Rows from block 3, named by matrix and row number. Rows with one number belong to one neuron. Each number is 128 + 24 x the weight over the matrix's rms, rounded and kept within 0 to 255. All counts start at 0. Numbers have three digits each.
# fc1: MLP up (model.blocks.3.mlp.fc1.weight, 512x128), inputs 0-63
# fc2: MLP down (model.blocks.3.mlp.fc2.weight, 128x512, transposed), outputs 0-63
fc1.156:169126112141137166070124089136145088150095121159120114123135136126133127145154156101098114111141118121095180140142128137146138179155084170117096175135127139095175126118058092148081135117109117
fc2.156:136110120128120126157129160111158146096119154105154129116126092132155149126107096123148141074110116157136133134122104182131141109145156119102142125142098098121084123123132105100052201098178080
fc1.157:164120081129111143092145074143147150109109196097097098189103134094147099116182149103125093101109107094121151123150104117111130134109128145134137160092109090153103150101096103108134119114142152
fc2.157:132095125187117173102137122146083126131150098138138136128127135156088112119152122128189141150122141078127156136132099108102102083121135140114157143102161122137183109136144108117132181144138165
fc1.159:142096126112119122121150144113133143144122172121133144089135141112133134110108129095143117138149136110128142130141127111127130140099110142116126128130125151165128145107091164159131139146182140
fc2.159:153112134112142096122118148128134074158153081132136141140117137143105094133119143125105117123137104140150084157103099107127123146126140140112130082157153092121102149118155140103114127155115117
fc1.160:152109151061136137131095101131136131152115106158149120107125121174101136121139103113116117129132124128086143146165075130130152100092120120133123157111132174114131140129098139168099118123108156
fc2.160:161136130161112126101129168121152148109128128154127139121117140130148130142091116144150111128147154135147130143103154169123126175149137107097126107160134082114114131129102124111138104132132137
fc1.161:124117131130110127107136067117130131179104119130095159143135094125121113132127099131100117160131134135134134082133125059136149072147122164158158116140086107149185133103152159146166076114100113
fc2.161:147101191092120139123125138142088158116134133108142101123140129144113120110128131171163144094134146148112133184098121120139109145142121114154105127098153113070090150121128113133122157128137122
fc1.163:124134083128144156060100147094124172136093172114139126126101135115162093153127140105111107100140128180143133118223116144141128124062072123196120143084084114108179149113089108124126151135120131
fc2.163:072077114144163136125143152138104083139146129154105135123063119135064129126161176130091134131119157167179133110060109121122132118136175163117116126122158131143133070144168117179133161142150151
fc1.164:120176123106133126112123115139141134097156124125157119126144136085141117113159145087128156141135179118106157120083101114122139146154135123121093139097097155164160139106116090155117153161111120
fc2.164:100125122128139162082123137129084131103123097128134155143151119134100135125148140143118146117106126111152131147178131110132113052108118112138162133137131141091115119130153135127175103154106150
fc1.165:106125107142078172093112091126154120103116076166157108154130086115146104102168185132137113184147122162091081142149104126125119125144107143160112113138064187145130122108124184150140142135114155
fc2.165:166196126138144114160132152114120183118091152110107126123135167105158157102107076101114092071079140104142164108155182122126125100103113108115128125117162116074127161133089123110096179110109140
fc1.166:151115100130130153132153122089110153108112124127120093089131130135144130138109111083114124107100173119129107125110132134159109104146125115107157116108140185149145115130098105124131112139159133
fc2.166:108141141100131111082112134126181078150176126143099168136112136097111127111136155133134082109140126114131141113108122148099135169148149147135110131156149085094118104114187198146129143124084103
fc1.167:096165125135134099125151090140105104142135141143128086112136156146138113121085140105106115140105158164166120151161135134119149118123151128131074139145160086108140130141146145115107112071144121
fc2.167:152140186140136149105140139123159109079110139141121089121125136160152120121121142129097140117151072120108114129131156134158132160134117149165104134136108102137126108153114140080139100114159136
fc1.168:150136086092129136177138117095141130146111108124116095163135123156134120173164120117137123148157149121127147148143101099147110152099159104102163140118137122097167098140152134098137126155125144
fc2.168:124122088121118141126124094131121178138127094144150109148129158137097077057161146133131152140178096130149129171112181143136129124142167111131165137123111114116103133121120112119108174180140149
fc1.169:151158141152153130099129143132109113109124119093118124165132112126119091160111163156142082113150157167106169152152093132095117107091125135119143164126111127108187158128095154123131138167104102
fc2.169:102096105144135099134118136119129098134139102144108118119156148142120122164129168059127146146137132143144082150128138121132124133129179118153095095129101141151123116129148137119111102122121135
fc1.170:117112113172101110149156132156102095117126105151108142153148136096146094142128206129125139088070121144107118137116182139127126173134120147121160144145108131098137157122143088117139123143161177
fc2.170:152137140099132090102123149131129116134129133088118147126133117102088127138128161198142159141116146158120124122117144079135118139120113137132108102123172115098078134140149177163151153145173122
fc1.171:092126079134115137051100118140098129145125136140119127095142145125140146145127147128145124139154159195111143138115151123114101131138123133118074107135101137147156118110077098120137168154091114
fc2.171:126086096135141096109124104108114083112141101154160130133140119121128109143135145123071117131112114116137110116125135101136119143125128146164148138113134136145135130120147119151149119158129148
fc1.172:122122119141119127107116113108104128138138127124121120101111104136144131140142142141109116132134150104151129135126115124141120109137109150141117131122156112130158102126153131116134130124109145
fc2.172:097124114142127112106121119130124117135109146135131062131131109123121104125131126105145146103120146105110124122107145139110131142108165103127116152119102131133094123182098113127125145132125093
fc1.173:143117135121140091115153121130156110165151143114145151113126118089116138124129113134096150123135169145108124136147135127122127111137102148109086146170095113120166122128127152166117147143129111
fc2.173:100142132102139120098128137130125143112082132133122119144162127128163122112131123115152105122118136151156101111117134113151123115103137119189165119088164126108122140131171127090132124158099151
fc1.174:117098148160145138116120113148119119157143086137155115147100130120151151161144147135112158151150115140091094150156120117114134110148128115104127113116120170146115129104121149130117135118131117
fc2.174:112161097128139154177135123129129110127092118094090123106142102081111128124090111146143123145160135127138146134117155117144128141145136114120133125104164137119165140126112142141130146137126142
fc1.175:169161097158117127105172181101131100127085159180107126122099137122182091154132138037170110132118138159169124146111099144133153124132144149094138135105170109098147145112105105123142150159140107
fc2.175:061111115085150102151110111143080111156121058104134124160115093124120083153153163124059177141098137136111099170110156102135115116137103169166122139118123138150105146109206137131158121157090171
fc1.176:096108143158135153150143135130129117095087172117129115141140120136138116161132108097123106158109097140108087145113109125126121133167142113140161136114134145079094110132130184151082107124110138
fc2.176:092108115151135102103099113143151094122165092159129134138142102118097130113127125101101125160137110155117116144135181148130128111123124140147158125154108153164157135109132133120119138150086154
fc1.178:103155111133114108102133117134139129088152114125129089084179134098133116117124145095095118125109180175154188159154083117131113170133139144142120157159104147114149142108122135124114111160133107
fc2.178:154139143176140143121140124135060126149094132101114125092145138125129131147105174093101150111140145116173127136093065181113132114109132127129099149160154145126121170120119105143123172153109144
fc1.179:137093171193164112136126143120164128153119095105143157113166102129139117095102115107147125164154165138109126108121116135130090057118132152110110144135113131119128100126156150120128131131156107
fc2.179:154154105125150116110136152127125136120125151119108141136091136114126162144137157123084158091139112137187125106099144128150129170125122128124101129118171123119130147152116110138122121157104143
fc1.180:102117131135146124097124102144089100171141103155164136119156119128102098154160140106156095122142125149142137086144136131107134134148094151110104124165083121153173104128119182159120118169095103
fc2.180:113131118094124108126149124131129142116117164128059132140134114082134122100106137149139115120105130163185147124062179138130114142147146139106087111121160161101095175127152096123123154131135166
fc1.181:140098111143143184108109126160154128153137152111085102109098133136157115136115146140095115159142172153110105140143140103124122165132125120079142151121120129102148104128163128140120157107109137
fc2.181:089120148106141095181108151117090146115113082138129137124157127106138155176116116143096117133138114112166114173095145133144139142149120125116126121126094151120128148107148161128142096203106116
fc1.182:120135130109148098158130115121107151156095134117142113127112118128088126157109178130147141126100107133087133118109155088121141087145130124120147104154129161069122145122134093150114160146174114
fc2.182:097144094148146172076128128142180093129087109156110126141118110110113159122137131139064104145110113093161164096148115128127129176131110149136125161149162116153134109136119118142152110126112142
fc1.183:139129127084169133113132106168118128108117142161088109124141119132123131144107115130115109110134098122125097121117129092105099091120127120148142149121171124134166111119165167129134147164154132
fc2.183:092116101144127139139118129111114125169090131146121116127150107179131149129134130104169148088101149139086122176122166139152130119182108127102117157125153142101121131097157060130103124087148123
fc1.184:144118115134128113103132070155133120144113137102145140095132091081129104136120149143153125152096123134157122128115169115144138113156111142121147126139058106131105113137114140126146133182146093
fc2.184:140144082130105152139123154120137078106127126134114100107172129186160153121147113129123139110089165111124136144114084110154121130061128139116131117128167146132164120164135115126146116093118124
fc1.185:120134155115126116136116101160160113141102147119101144134113164142146138130106123167131083162128153141148121106101149141112135155110102132177138113101156109101114129125092104126171153150113126
fc2.185:142125093154136141121115137119092138116130134131156127125132101130125138116124124057137138101106094117100119172139123104143139114111129119077135147151113135149148128133131128149093127114151110
fc1.186:152141122079121117109114129118153135156140111181167149116177122116096117099137104084142100177145155125148142082158145091095122126171096178158090086126157152141146160123116107141116164106079169
fc2.186:109161128164120115131125102131135099169144128121073162144124155091164114114147140156142126131137114152193115142092162159150084112110120112141152115205117128177122144109083191113143128139121116
fc1.187:179130105168104140110135100139121160117134171133120095090124128147101155153139151095100095159118137125118111123115121097115098165116172138134131139107142084165128131123112114120140170123143137
fc2.187:102173153098094104132107163127155107158108080135087137134145133094177110094125126148156138142138125126148141161194138135123137094117124129148166095122092145127167119108117166121125095124062128
fc1.188:141114114156131177151112095150137136153134101124162133111123093083141104137152103110077110079096154104122107124152154115121089173116106175107132143087142128178121140113129142142093160116110115
fc2.188:124110172133112135099116163128135156145125145117078113114154160169118154121118110108175145143141131135158134129119087141125126127141102097141079123141130105110115117140141115119132158112172103
fc1.189:113134171148143113136087101147106118126129134136113116145128126137130126116103103130139138133119153120147133109122133104131089145135103138123122177153130100105129143108128122133126121131140134
fc2.189:162114086140143151125118131096118130115127119122141128143133107123140100160114130103130159113135119117122104133123146134161150112128135129130131121124138152142106107110101153125130118123134131
fc1.190:160101177127157124102104102125107202076110129103134125108111123137093136145111147139110128149106152159130094105166102160128121085146096132125135122113156125146133105116124146175152104145120149
fc2.190:140134127110095139133142146132174113148159141118120121152110137097134136152089127093177114102120148097126125106137118161139135104145172157136106128155106103135100085102142139116133149114101110
fc1.192:154132169121107133115100153139154124137151110146170148118098132153162075146154152125128093142143123114148146125124128133143117140100142151130081123089174080168104145131120129141138106132094115
fc2.192:087177135135168154118125121137128142119102135103084143124166112139074201142131113109103116113137113121136132114153102169152145124168118122141111119146124121105129134136132130118099147107118139
fc1.193:124176140110141112140183122120183128163118112189134091136123190152126125154103112130117115134098150183128161076123139134100133082138118144147141132160120158135122108112094190123161090148106157
fc2.193:113128144114088148114120157118144088120110167160138114114114104131164104133130096188122143123142126107125126137135116168114132139108148110110119110196109156104096093127087133088122105098169081
fc1.194:074123109134147142101164110103164129132082136116115096150102093091156107154119090097079079169129136117125154081201105110153117167126097173106140121130102155130117131129125125125112173152162155
fc2.194:161096077077127162082092126120140144135183092137152115125096113114154106141145130122088107164119117134109123123107106084116110167145166148106127103139135159116126128127148137139180195099141139
fc1.198:109120124110121143105106100139121126121128138109101135088107161128141091105128139137092091102107086114084152159109135136118114136135114175185077179108117136123138144104115109135141180156206145
fc2.198:127143133128151087116136128145140097103127099138142112146108124120116177142135146114186129164102180130120153115157112111138136100130103117101132136146166176103136117136146142136145079154061114
fc1.199:077160110168138162131112113101143109138110110157096079101143133129066125121100158069089084111100171177159101191156111152094121124136177141158106143120099140081118114125134127115141163112125128
fc2.199:105081142180106116071109119146118110167101163117046093098202164118155153112117182076106143111132123163130101111156108138132123145152089180132097091127089117146088092124078162068150104152109140
fc1.200:099132113136127183117148122140135111139132121124139111121148167070138125159112110070153101092151126096108105120133118093124136089189164142100153138146129160142140146114104133124128131105132165
fc2.200:112130089108166070128128127138111137151097147144116135141096104139142093125137151200118156161123138152145134147129128158109127151069140138154116108122127119119113093129118096113125100201131122
fc1.201:107129136143140127127123066148086186164111126157088149155152153123104113161108142114150134117132134142062132110149110161114124134142102102131169143129145181145150137107138157161158161148113144
fc2.201:070145075174100114142121146117149091097112124117172133157157110110160119112135137083070145135086149117140115139111157093149123082103116132138160153102111113170121111106153108165161079096089167
fc1.203:121154110156144091081108124122171118128169132148096123116094151109135113153112173126161109127125147144138164137125085075103092118101199116051118149082131107121198126068065182184118100145117121
fc2.203:176150113121110109165143076126112119138178078121133112163167134129208114149122095095088117138126156160132106114113193095149127105091152158096075138194159091081079172123164109128077184122097103
fc1.204:169126132104145122123146118131113148143133125152165103140125093097131113146141116097118131138128124108159142108166118139107110116146125113116126115172119147124150110141119153111159127107152132
fc2.204:132165155077125145124125140124106126143135133122135135132129151139135097079147132148121149106088110107156154154133160136098117102111115108139152127098133139098149122142138068140110177079156122
fc1.206:120105157139142090104116149135131150086091148128102136155145171146119131111115103082164065148093160151127143120128132101111117147140118158133159124110095133151134152129183158107124138100177205
fc2.206:114132083101133114130134121125157126147136132105083148140128108121161118111134170133132118149130139149189148164111132127128116104134113113153139102112183165113160145116078115090113115132125150
fc1.207:155127121129144130129114150095128127094090143154117115120092119174168132127151127120148145109150123143092125106098122117146115111150114182074145118161131163129125127134130141098116134113128117
fc2.207:117121154120114136146141123137103138156165124125117142144131147063115143076117170124159134130152119113168152102112106174110124133117134131154092138102117117117161133138127118164129138136123172
fc1.208:174178127156147124138132115143105156152080118178146151107128104106062138094118156131094155170126098142103123087136121151101088170134112163123121139136171103121090097111155158122118097171111127
fc2.208:125113152177172080140139116138078137155130127082124137142088110117117160102124147153134202169106106139093110133077123105147125165069172139131139110128116115121097100127108112146140075184155091
fc1.209:190141127124145141092160156116152110172120112105100129110113108149144121113138104078179108144111145133167099145075098131122152073179123127102107149100140143116137120095119117153115177195131070
fc2.209:121130104182134189096154140148073115147105133099165145124140110123184102101146119197107156102123146084213138130088122137142114113116122124122142107118193107081187131152117040107151131134154212
fc1.212:129124138118150150111117148136126124144128169123153147116135162104117131133131139122127130132118161158118152098144145128115116166145122123144117115126108110099142105132102122124118108108098101
fc2.212:112117107115108091122144123110153171121083097143121157151133126141136119081148123099152155125125102138109144110121130146146126129119121131123108145146103131100171128130131146154140139120099165
fc1.213:124122126132114096137126124111122134164126171118101117139123175128097135076125147117113097101120141134123128130141171106106133083107165117132141165138119129210088132106113094106106137115101103
fc2.213:137159130107116102148125142125149108135088128118122130133112128096127158163095099082168140121143147127128104133143106131123138148170127138121109105126133129108121138115104188159082149105128110